{
  "arch": "caformer",
  "model": "image classifier",
  "dataset": "drawn branching plants",
  "train_examples": 145000,
  "image_size": 32,
  "crop_scale_min": 0.8,
  "horizontal_flip": false,
  "targets": ["habit", "foliage"],
  "num_classes": [6, 6],
  "norm": "layernorm_no_bias",
  "norm_position": "pre",
  "activation": "gelu",
  "mlp_ratio": 4,
  "head_dim": 32,
  "fused_qkv": false,
  "qk_norm": true,
  "parallel_block": false,
  "inner_norm": false,
  "moe": "top_k",
  "num_experts": 32,
  "moe_every": 2,
  "expert_mlp_ratio": 0.5,
  "experts_per_token": 2,
  "shared_expert": true,
  "patch_size": [2, 2],
  "depths": [4, 8, 4],
  "widths": [64, 128, 256],
  "kernel_size": 7,
  "label_smoothing": 0.05,
  "loss": "cross_entropy",
  "residual_init": "none",
  "optimizer": "normuon",
  "muon_scale": "match_rms_adamw",
  "lr": 0.0057,
  "momentum": 0.95,
  "nesterov": true,
  "orthogonalizer": "newton_schulz_5",
  "adamw_lr_other_params": 0.0016,
  "grad_clip": 5.0,
  "steps": 6500,
  "batch_size": 256,
  "epochs": 11.5,
  "lr_schedule": "linear",
  "final_lr_fraction": 0,
  "warmup_steps": 190,
  "weight_decay": 0.2,
  "adamw_weight_decay_other_params": 0.05
}
Rows from block 6 of a small image classifier, named by matrix and row number. Rows with one number belong to one neuron. Each number is 500 + 50 x the weight over its row's rms, rounded and kept within 0 to 999. All counts start at 0. Numbers have three digits each. After the name is the row's rms in percent of the matrix's.
After each neuron's rows are labels from the 100 images, of 14848, where the neuron reaches its highest value: "strongest on" is what is common among them; "peak on" is the class under the peak. Only what is clearly more common there than usual is listed. The data: drawn branching plants.
# fc1: MLP up (model.blocks.6.mlp.fc1.weight, 512x128), inputs 0-63
# fc2: MLP down (model.blocks.6.mlp.fc2.weight, 128x512, transposed), outputs 0-63

fc1.104 097:524442514439542573465472506506444542529490466447454557678474411518457533568547516442547393417543473537458492541587450554538471544548540482425432475479500501492564454521482519519426498482485429
fc2.104 124:479477495542386459480552493485490536517626471490529417526499465475573464570503506411496506457475435513570487516467442461606452494525581485556447423450604522443571512520508442482447539555497567
strongest on: red berries
peak on: foliage

fc1.457 095:444460477576536576493473672426562491499489531527452534426538487445492527447512548523491608463511544490436482563495501528448564493503456466474447468576505403444508539536522528546547427512510540
fc2.457 111:500481580528545433492472462459566465519575536523534454483496520564536412439504477465549500491617551449505590512489448511469503427577468517464397523495444487552493523522522534478477517471463396
strongest on: narrow
peak on: ground; wood

fc1.200 107:507495560481508552549545502532499486581442579467393478480452396475493515538492500585498523530477580467480504529556501480474496512486446502445644445439493492538435515493571523518523478531578419
fc2.200 096:508552473556533440499513525677528498421418380520557466502473505541477557498486482552418533418501524521507501470532404574554563514473507548581563542539561499541521511488486447466449553564524404
strongest on: wide
peak on: wood

fc1.138 095:496520523491545481604529509511505543438498596575490559512512539475475512450548548500502499495500558460529520473520610514446473552519478556505398469498531522532585474487476509532437450489408498
fc2.138 089:562567541475471515449540553432545477511545518534504423546519439570552509429490390568495564438429379522445427536566478545498511356491497455470494532514537569502456472441502450557523548548504494
strongest on: drooping
peak on: ground

fc1.246 116:555547470539518500583524503409468600504525471405463508467582426471510480439472515474525539518533511472477418446487580530498448568403477423520419522573492518571400531491549455487464555484502433
fc2.246 086:558479503479601426437448539522522506543473436548510436519466543463554539501505438481506524436543418490594477550557536455506607506564444543539449429580471535443545504535510482530411555487451517
strongest on: narrow
peak on: wood

fc1.78 092:513556408480507489414444503608503475513483501498523513538544373448522416558499527592483504483470522634524531507572520455463514504533600493479488473562544572498419550444507461645393539453518503
fc2.78 083:499491461461575432622593501446462560428567449564455531538517536429493502572557510570465388538570496478449497490473521580540472462497519550518453483457522409425558554461440481499594585474421441
strongest on: leaning left
peak on: ground

fc1.270 104:504453533479526506473581504510554460513528509537432434436492482482477478518523399488574491543493514528512478447629566536617456541574457516671526459488531559450535476546465491504519533477540544
fc2.270 089:490505543421445555370500453560423571495540483457434514449453510558473460456427490503571512468405516501547510454464566445602485474472471510412692493520563528579462516526553461558524528472563468
strongest on: leaning right
peak on: wood

fc1.207 098:480566481549490584491423524524476545404446525498457550530481486463549474501484607453450462441603490576500582441441445539561457549469563422443616530530563521529506473445608503499436495488410422
fc2.207 121:449528595470454546493477448551479558520532461478512511459446528459482457567574381463541451499459462503511431500545474453429431512548579446582535400625562479514602517499523589536593458505469480
strongest on: white flowers
peak on: ground

fc1.211 102:517617540443475623443530472427526439529549542502348516542461491453450473445475442489495507532544468485457482535453560525448417506464461436439446527517476543466479532537541498551469576459491626
fc2.211 089:526570504516530497534536497504509520412461462452582491507522504509509540532562570476516404429493579509524475384445398434446467546567513519587449394545525510542510438425426585486609541492398528
strongest on: pink blossoms; night
peak on: ground

fc1.76 094:508489576484523576464571452459514576482517539475538429432484514491607478522497413507509514553547467490470523524477600541519419457580516484442495533516544498493511519502534494448543491532409506
fc2.76 124:512590429494530500648486580489549502512573436505437415503509512567403433563508497480545538479514516511515424465607500490345562514448458589526386516538508511565565468514510520487500550448401484
strongest on: narrow
peak on: ground

fc1.509 099:615419525584564494481489456511497420428522542504440401515484430417485439492511452562511430421555502424517455543550494413507520530490431454488471439482556572579479475570442529506482488485535552
fc2.509 092:505499483443482495501526540427517499559514457397507498462506549496501457562554572391475600401497516531469496519449437617572431535499439481577548519504513560499452552471602511474514521571521571
strongest on: red berries
peak on: ground

fc1.254 103:441556551516405539521507472535465406442418429567512430456460605439495506530457539488493438541598516510467585485490508503430526488452520598552525482577506516494480489508622480464411488524418518
fc2.254 106:503392471481460539425528587500496594507597558489475588524511449513563496498558478481477562430412396412553489537479492469450586525493447465468565477470452502516521547521499471557457473439465499
strongest on: wide; night
peak on: ground

fc1.426 094:468531567458548485529536514523442456472508427536446569538515469538507553575519578455510459522399520482541472463481519479564537536468463535507505490553523428581400460495601601559447556442420500
fc2.426 130:434447445528542465516448543479565445635538414469423508423497454500481458509564454463634516521531494474536441538501491461508495439553458524591432525386563566443515517429494556516556462526482428
strongest on: white flowers; spreading
peak on: foliage

fc1.142 104:511544501471479467412403438460416458481462510403462458518480485444497472434526493525578524517523512530563471511557528486487445610482529667494530515529448509500487524574455491513500445430546518
fc2.142 097:488430462544566613493541611484422445526466577545519537559526469545523537504497541428447537559500448504426536459466481435441550529500452446425452583596480497543459443450480569538391486409590549
strongest on: wide; three-way forks
peak on: wood

fc1.220 095:434483580563512564505464546482454589567401585513478515521540462517518438482540509542504435533552553455471491471380471447473631421495385505466479424578480597424466460473526485462512518419481524
fc2.220 093:560433397483467429615434509482496501507551447567471509536545515586502556566566420505457469399425511506451451512543549553538470499633531543542384549519542506460386460502555501495533535506534543
strongest on: two-way forks; drooping
peak on: wood

fc1.223 105:509507468475417577524495489507480563513499477545559439587598463479477480547438493541512398583504597483398486449570538427410504463555492345514419465472490482457539496550543570578525507467440534
fc2.223 097:462406523464560475468516522551447525443514535499431554419471511469492504490596497486508518403461486498556612484480486545499411479554535573478529549508496530538502374563557508455492474573537480
strongest on: red berries
peak on: ground; foliage

fc1.472 097:481512506600467456428513525575469481460464496464428585522542464459487493533543526611534441545541417560510488480519517535475434540471544485514542545512566502528538489539485576482481582477393422
fc2.472 103:554518490465515569575560521451504534544615508474550449555500531503585564496545452535523462446462465481478449464546481528421523338430531447504452536469449469443540384562456527457503619506453507
strongest on: narrow
peak on: ground

fc1.175 100:505566463501395527546459588515483505430433580454416513524485447469497475606566460474475433516577495524466549470455530504489464545520524524535535537570474543506557452502545475490404587532423457
fc2.175 119:513494482461518459534458470432401502563608569474518460482479564592578520525543491480507412520542546601590521478503512517459500441493566417443478449508479413420503502484523523547532617524422506
strongest on: night; leaning left
peak on: ground

fc1.130 092:453457539514483468440503460449479475643427482463505567459518446478417530517522403548496422433512436534493432586430526489540566494569540525388552609540504444545527548554498470564542483423455512
fc2.130 084:534442524494492479426466512510480473534587512524594508577532469529498522470500509396466565559473511493551511400513528477524500514502577502589480603521513407513442390568451413471520558436589590
strongest on: green leaves; wide; red berries
peak on: foliage

fc1.496 084:508582467540489484504506610533442574475520434525503568516603470498445442452472461478448489537458444462467449465456451527517572571449558551369558434587591540534427533413502534506482471450496423
fc2.496 086:492457494497551427562461475468483391456447548512452568591391525416634528496574534429504370481518534497546497508533577476542489516523443435485455447397505458531458389436633533578560526495511505
strongest on: white flowers
peak on: foliage

fc1.273 097:448479452452382488509457454468551470489524577513500581535486492473431442521553446532479550498508477370522464532481425595514462549471469407524475565587569421515531507587523579510439492512398559
fc2.273 112:542459525456479513588522420512507491464504539415543506456592507506508526448520531443490539436493511410480386456426587461488534406518547559515474417499476512568536484470560525523502552550484529
strongest on: autumn leaves; leaning right
peak on: foliage

fc1.387 095:466522423444504460519511461469428508530487442455465445540494434479491461652499550493521541446452480528541539466589501481422516506463462470438486468480512522463482620532532568582460514416482396
fc2.387 082:479496534476504479456515513499537478430518503520499507557452550483503421506578559532545459547509471460460487482401464504526464580486498432472505549458543474544570523492525522451538501477574535
strongest on: leaning left; white flowers; autumn leaves
peak on: foliage

fc1.137 107:553509463588532542541520436454410539493529458505450448407450465505555497498592580535551512476521433447532512478557460490510446509598494609616503530460436522498554385398611484449522523582486498
fc2.137 085:537530553516528458527544485553532647517552458455403490526456637475503470393555463531483507565564499433566486445487509530424564410471492479458385499563496508526477461440449444421465565535615450
strongest on: white flowers; two-way forks; wide
peak on: foliage

fc1.364 113:538418524488486526457495448515391545516451529499443514526456380517450477506560563624608441457523510554473450487416424437488463558583482537481573477513497433527452447497439582570543438490444494
fc2.364 110:511497472610392482419540526543621518475427533523436462447492515510530452463508462492460506453427451461478461535573452499576575513489458487494538460515583482444512493526547475466420524561508506
strongest on: wide; night
peak on: foliage

fc1.174 088:463545518553529509538516554347492478583500529551527462492540467462444477498531410507553491550526437516394535505503530525506544459592458457479556455513542519425459514546499527499563515450483410
fc2.174 114:515518518541492528508495522560521621485424501512534535485535571525537592501486587461390456422516426448490386503482445537449505534555473517539489559473561539500448596488546595463606469403558490
strongest on: drooping; two-way forks
peak on: wood

fc1.135 100:533521492502456477519401541488449561521437573502452497470505481546510592431397533485513432439453541533488515555572375564443475548491440479381477481560536501505487497501560449580423526553438386
fc2.135 084:506464533622515464479532470466634461469506549525553464461475456464518461525490401479406564480471550492417495500460540447503485579517466433517621454559572570528480510422538523530508503560443516
strongest on: green leaves; night; wide
peak on: ground; foliage

fc1.492 116:601436625557444534461447455575530483556489494495579592416472497539560473463535411553539502474512494537524508487456572497378507513418539453504498534459531475514542483466484630570482499473397449
fc2.492 163:449538527403478490397493485470493562444510515554466403459494540477461536571571481421441571554479491516507433522496461423513443535407502531581500505491545435449560487633565455520535386519530509
strongest on: green leaves
peak on: foliage

fc1.206 099:550408483546409498509493497480439583516553515539640564471562466509560429575452533499598443475477479517543498399462519547498554431541458468570471447560461508485539460531487507546535484499501461
fc2.206 084:560460542443437600543587560489475508493467526468536481441487521440410497472529438490560487555446527457550582555407492388527415528542523457501504503507510464478470473558589489573503525517470523
strongest on: bare; drooping
peak on: ground

fc1.341 099:588575517480450578518506539532496436462427464461421437521510514486488505543504488459589464405535486519446579415465490474522533458501485513478449533560488442541424415397479591592521395490520458
fc2.341 091:477506536545503510506459439456537493463513556487535555545474482412532438423407503527459443500422613483542526411467554461539438531488483643518523573508505509474412441546480478584474428522544493
strongest on: bare
peak on: ground

fc1.375 101:510436586521482597578490414504440560517434547445536499571505503505505582502488518522537519524544548473457484512596449542390442551541477497449536395478540527502505553480549423548462482391393508
fc2.375 060:436515465628505518440445427415544548451538514479490500454502490564532487503544526583496572422472469479542553571534485463552434463520471504557516439437529443539438554499479515446558563566499494
strongest on: green leaves
peak on: foliage

fc1.25 097:621471509427521567576496500545535517507519559525451549538541515451547460526610446507520469429490553430461467448478455509555431453485621405474447559566490550505585503515496527544455542440427467
fc2.25 106:470565496573610508572448524529493587480482490490536447458449520547525452553494538511477499557569464560506459521518554518452545533444412526422481488587460450508553476462439594457544574473471520
strongest on: leaning right
peak on: ground

fc1.136 093:469471570472533524519475463483472490531457501468482419513529429502545424478570458553593515543442495385465449506598474477481565453534569550523433499461614511577495501472496581522464497523579553
fc2.136 088:405490474529581466555422554497458561485483573570504480505463553510505494580471492539455402508382535444551587455452474557478465514503508454458556614530568482484456468457473525473550538502486553
strongest on: autumn leaves; drooping
peak on: foliage

fc1.446 106:481541434530426371455550533557559509527528498449535557502479476468560415571596515457596401481461472413481534464547513508431492567478505483504484507527578450481441540519540488495426386541594500
fc2.446 125:452517563446521572620502500468493538516434500539480568487465482456440473483419469582499568433540597506492540461480534498561423511542610544461573446441422476488420447412530504474510523445550534
strongest on: two-way forks; wide
peak on: wood

fc1.49 107:527415436443473551447529488599480555474560474470544586468484425577444493473457523505539505404572524546551459555559475560583569536480499460560435483475538548526535481459500464602518573496472575
fc2.49 086:503510507436555472481542458424552446538559520524483479446515456396524456537488397539421488551420432426421509446501560486398410562580528553460541557550528565422428536524461521497594490423485466
strongest on: bare
peak on: foliage

fc1.310 103:434525476458531532342552489447414448535540454554536485559460407477463464570527497598489484502494535527525490494510468513452488405628479462490484503466562470503430487555543613490547536503533477
fc2.310 069:502424565558527447485486572516515485525468501472445535459615545521491438564425449442483489488464439506512451391445493472531583526485485486519477514488560471526420470472490513396562402565481488
strongest on: white flowers
peak on: foliage

fc1.274 094:471448497545467560548434433359494449530530579421431512488572434488571396473568512484553513550489546517530480500529490477476436546404506473588557470532488531498486413576559542427412496517500556
fc2.274 099:541573541458579508548569588557402526442566459469525424569454533456458519483477495482507440470432473446511465514543469498455436431585503495570510467532474482490482551629448517507519514582543422
strongest on: pink blossoms
peak on: ground

fc1.167 100:536531499501455490450505485455514486493440520573463508443413528513572494483454540427525501475528553485493507475360497546507477562539498498475427483530521459399523472597408443490562662574441430
fc2.167 140:493497537374506524517535613587567474488546467503491463550468495510449543520471417424480557496513518587543522562463517430503390426494592485523622423560537480499497509509485499463439464491514537
strongest on: drooping
peak on: ground

fc1.272 106:465485482452552455419473529487493482468542516416430511472587448450533454571568517518568497476511449543490496484550484483569499517588480548472449590504486451541509569490498448386432561473468434
fc2.272 107:469497423496475539536518571598496508465478541576536554487459571438410614544544557477503469537516500434408469491435523473470467570484486550497452579529512461472497584485463496560530593501513514
strongest on: white flowers
peak on: foliage

fc1.171 091:459555434477450543516496500513480434675495408538464495469444490455446515496503612573517563515557514490513525536531561457520535469419476519486427352513537511475539540441461633532488520516522549
fc2.171 071:518472521446540531439501509556418563475520546482376515522490447531491450457579572433488418524435497427506496556542412488493570500454498431571522557494480527472429414477543452521503623441507472
strongest on: two-way forks; white flowers
peak on: foliage

fc1.327 092:477565413518502524487425571530552537567444484476416546464525527461446464450467504581470431557455466583487530467566517582430556501559469450488587499550445460477549426527435490597507514462511469
fc2.327 112:520447579474459473589546392408433545533507490424598425456512438574480467473522438458564487592533502534495558521516536516543503477528533551503477500436520525461429510501566417487395539542422474
strongest on: pink blossoms; leaning right
peak on: foliage

fc1.154 097:556562509463523476519530415494452478467561448543496525610558368517460455452482481443445465459500497475443532561518579540503562538525516460453465481484495493517464596571505509541482531465505517
fc2.154 079:467543626602508452581516432467533518563525540525537433609526482573595452453376464538499488466471481464587490553471572506548515505527507531491447448443478537533468517489493405482500451486428500
strongest on: white flowers; wide
peak on: foliage

fc1.352 095:468509478502479492520511461547534539528426398447527440502495501414526482514482505513547478507540487517425651563516543476471478512443518482475413551543527566514464607502440471522373527537557496
fc2.352 063:546495500474563410486689449484512485546635553537487542475458493580477540533495454547425395570510457543552507438537572463511464499508455477439576508455467446410530518458529540521502491583505492
strongest on: night; narrow
peak on: ground

fc1.339 109:523583555466455476502442521505460456533451481525536502566522422530472449517511432623512470406517541499469439488511532529517599494445537499453506584491448509489437539542551438596476407526526458
fc2.339 079:512490442505526449549524366499536527574486432568523489535516477442548506612430502513513472505450452485467443497467577480601502537503553490526532622532533500627516469458419476533559512470439594
strongest on: bare
peak on: ground

fc1.221 100:546535430573394468562544522443458489448490553534403487496503419492505565586458487434505473473447516573457474477502520562471510497453506512497554513493537524436477475553537428567418521467418510
fc2.221 146:530491501501526546519443551465424435476611543365435541532561518482587525540522470459503439606492507503520553569519502437510532535478470452544538460478417535510557499502490523502474441477462470
strongest on: leaning left
peak on: ground

fc1.11 090:516474620429472512455564472587525453543499620499438595531626409479460515547519398446431431468483537451475579417503531530525477463514530473563442489413456483503448500484535474531536475469475482
fc2.11 068:496472476473444470611400426494449493519531452462538612483559548498545520442519506481482529467497554467590478521510379500558507463580451572455496520403488501454471585488547539517534411518558531
strongest on: red berries
peak on: foliage

fc1.289 107:567556513468466492467464593554565533547479553484443377421502443482527399470583449447515501551444522499469508436512516489493410390581546512542497455425560373490511485524602465441504484573572507
fc2.289 090:514349506525434463548550438419451548431514591491464533633494449482460459567405503493554465486548423456405552499548457506512513534519401496538537547473500542385439504434519541529454434461501454
strongest on: leaning right
peak on: wood

fc1.3 096:555517524573576562494480443565388480532474441512407565517492535535506453513458513548506461413450544512555502558550389504533540473450396478465536420500540566506429534545484481534534505591518589
fc2.3 120:463509437436521547475439487538539532514439553404584462591533506444613506491474530401527555522507503432449414521502451525513435442458592491627556469467562490501596474450615486495403510488489575
strongest on: red berries
peak on: ground

fc1.126 112:564511417571526577489515564445361527473536495530515408493534493477529490404577573531531571464418573456512579450474498517479529530503392440405593523501522535444586521500423474576437564572561465
fc2.126 116:583452546457501501501492448514529494519570478480560548442450441501470489546474462543495485546562464460476359522442490573477454568472485599538503483523516548575464481555516491565498464424356571
strongest on: autumn leaves; narrow
peak on: ground; foliage

fc1.57 102:509497465561525555517454465570545459503501534496459561501555465484445502478517539545482449452521491565474457442535454506509538547483479522522530604540580460524460475456423519533461472460468584
fc2.57 074:481525413456462575496444463424437535490484482508523535531475499533513508569416507535576572546439447469524487480541471522444522521502462508452579442522559556422544539518569467440558499469443420
strongest on: narrow
peak on: ground

fc1.149 110:521623438434448557385485567599509544432413523476609582516612583411468476531507515536486399495477524527584467477450496477511501518475491545394506582494434512475505566495412538565466434416527466
fc2.149 096:484564423567495442430458542575518451489449539569515429563549520532464515498561602616496484515555428509455568491575476501403453462479501447469455580411503575510540568455547504494544568520425559
strongest on: drooping; wide
peak on: ground

fc1.75 088:365518466655522482464471498561447479423373499523452538488569543442561486340447530477452516475488443516471488564587544500504501543581515432520445463561449465425490409536550460511390552466469422
fc2.75 079:505507490490458492452516507548527508529453380482521483460495459584472437554472482498486540550546435545566544553557473546605619478571460475438520506482450591436522487503511465582465512565440509
strongest on: narrow
peak on: ground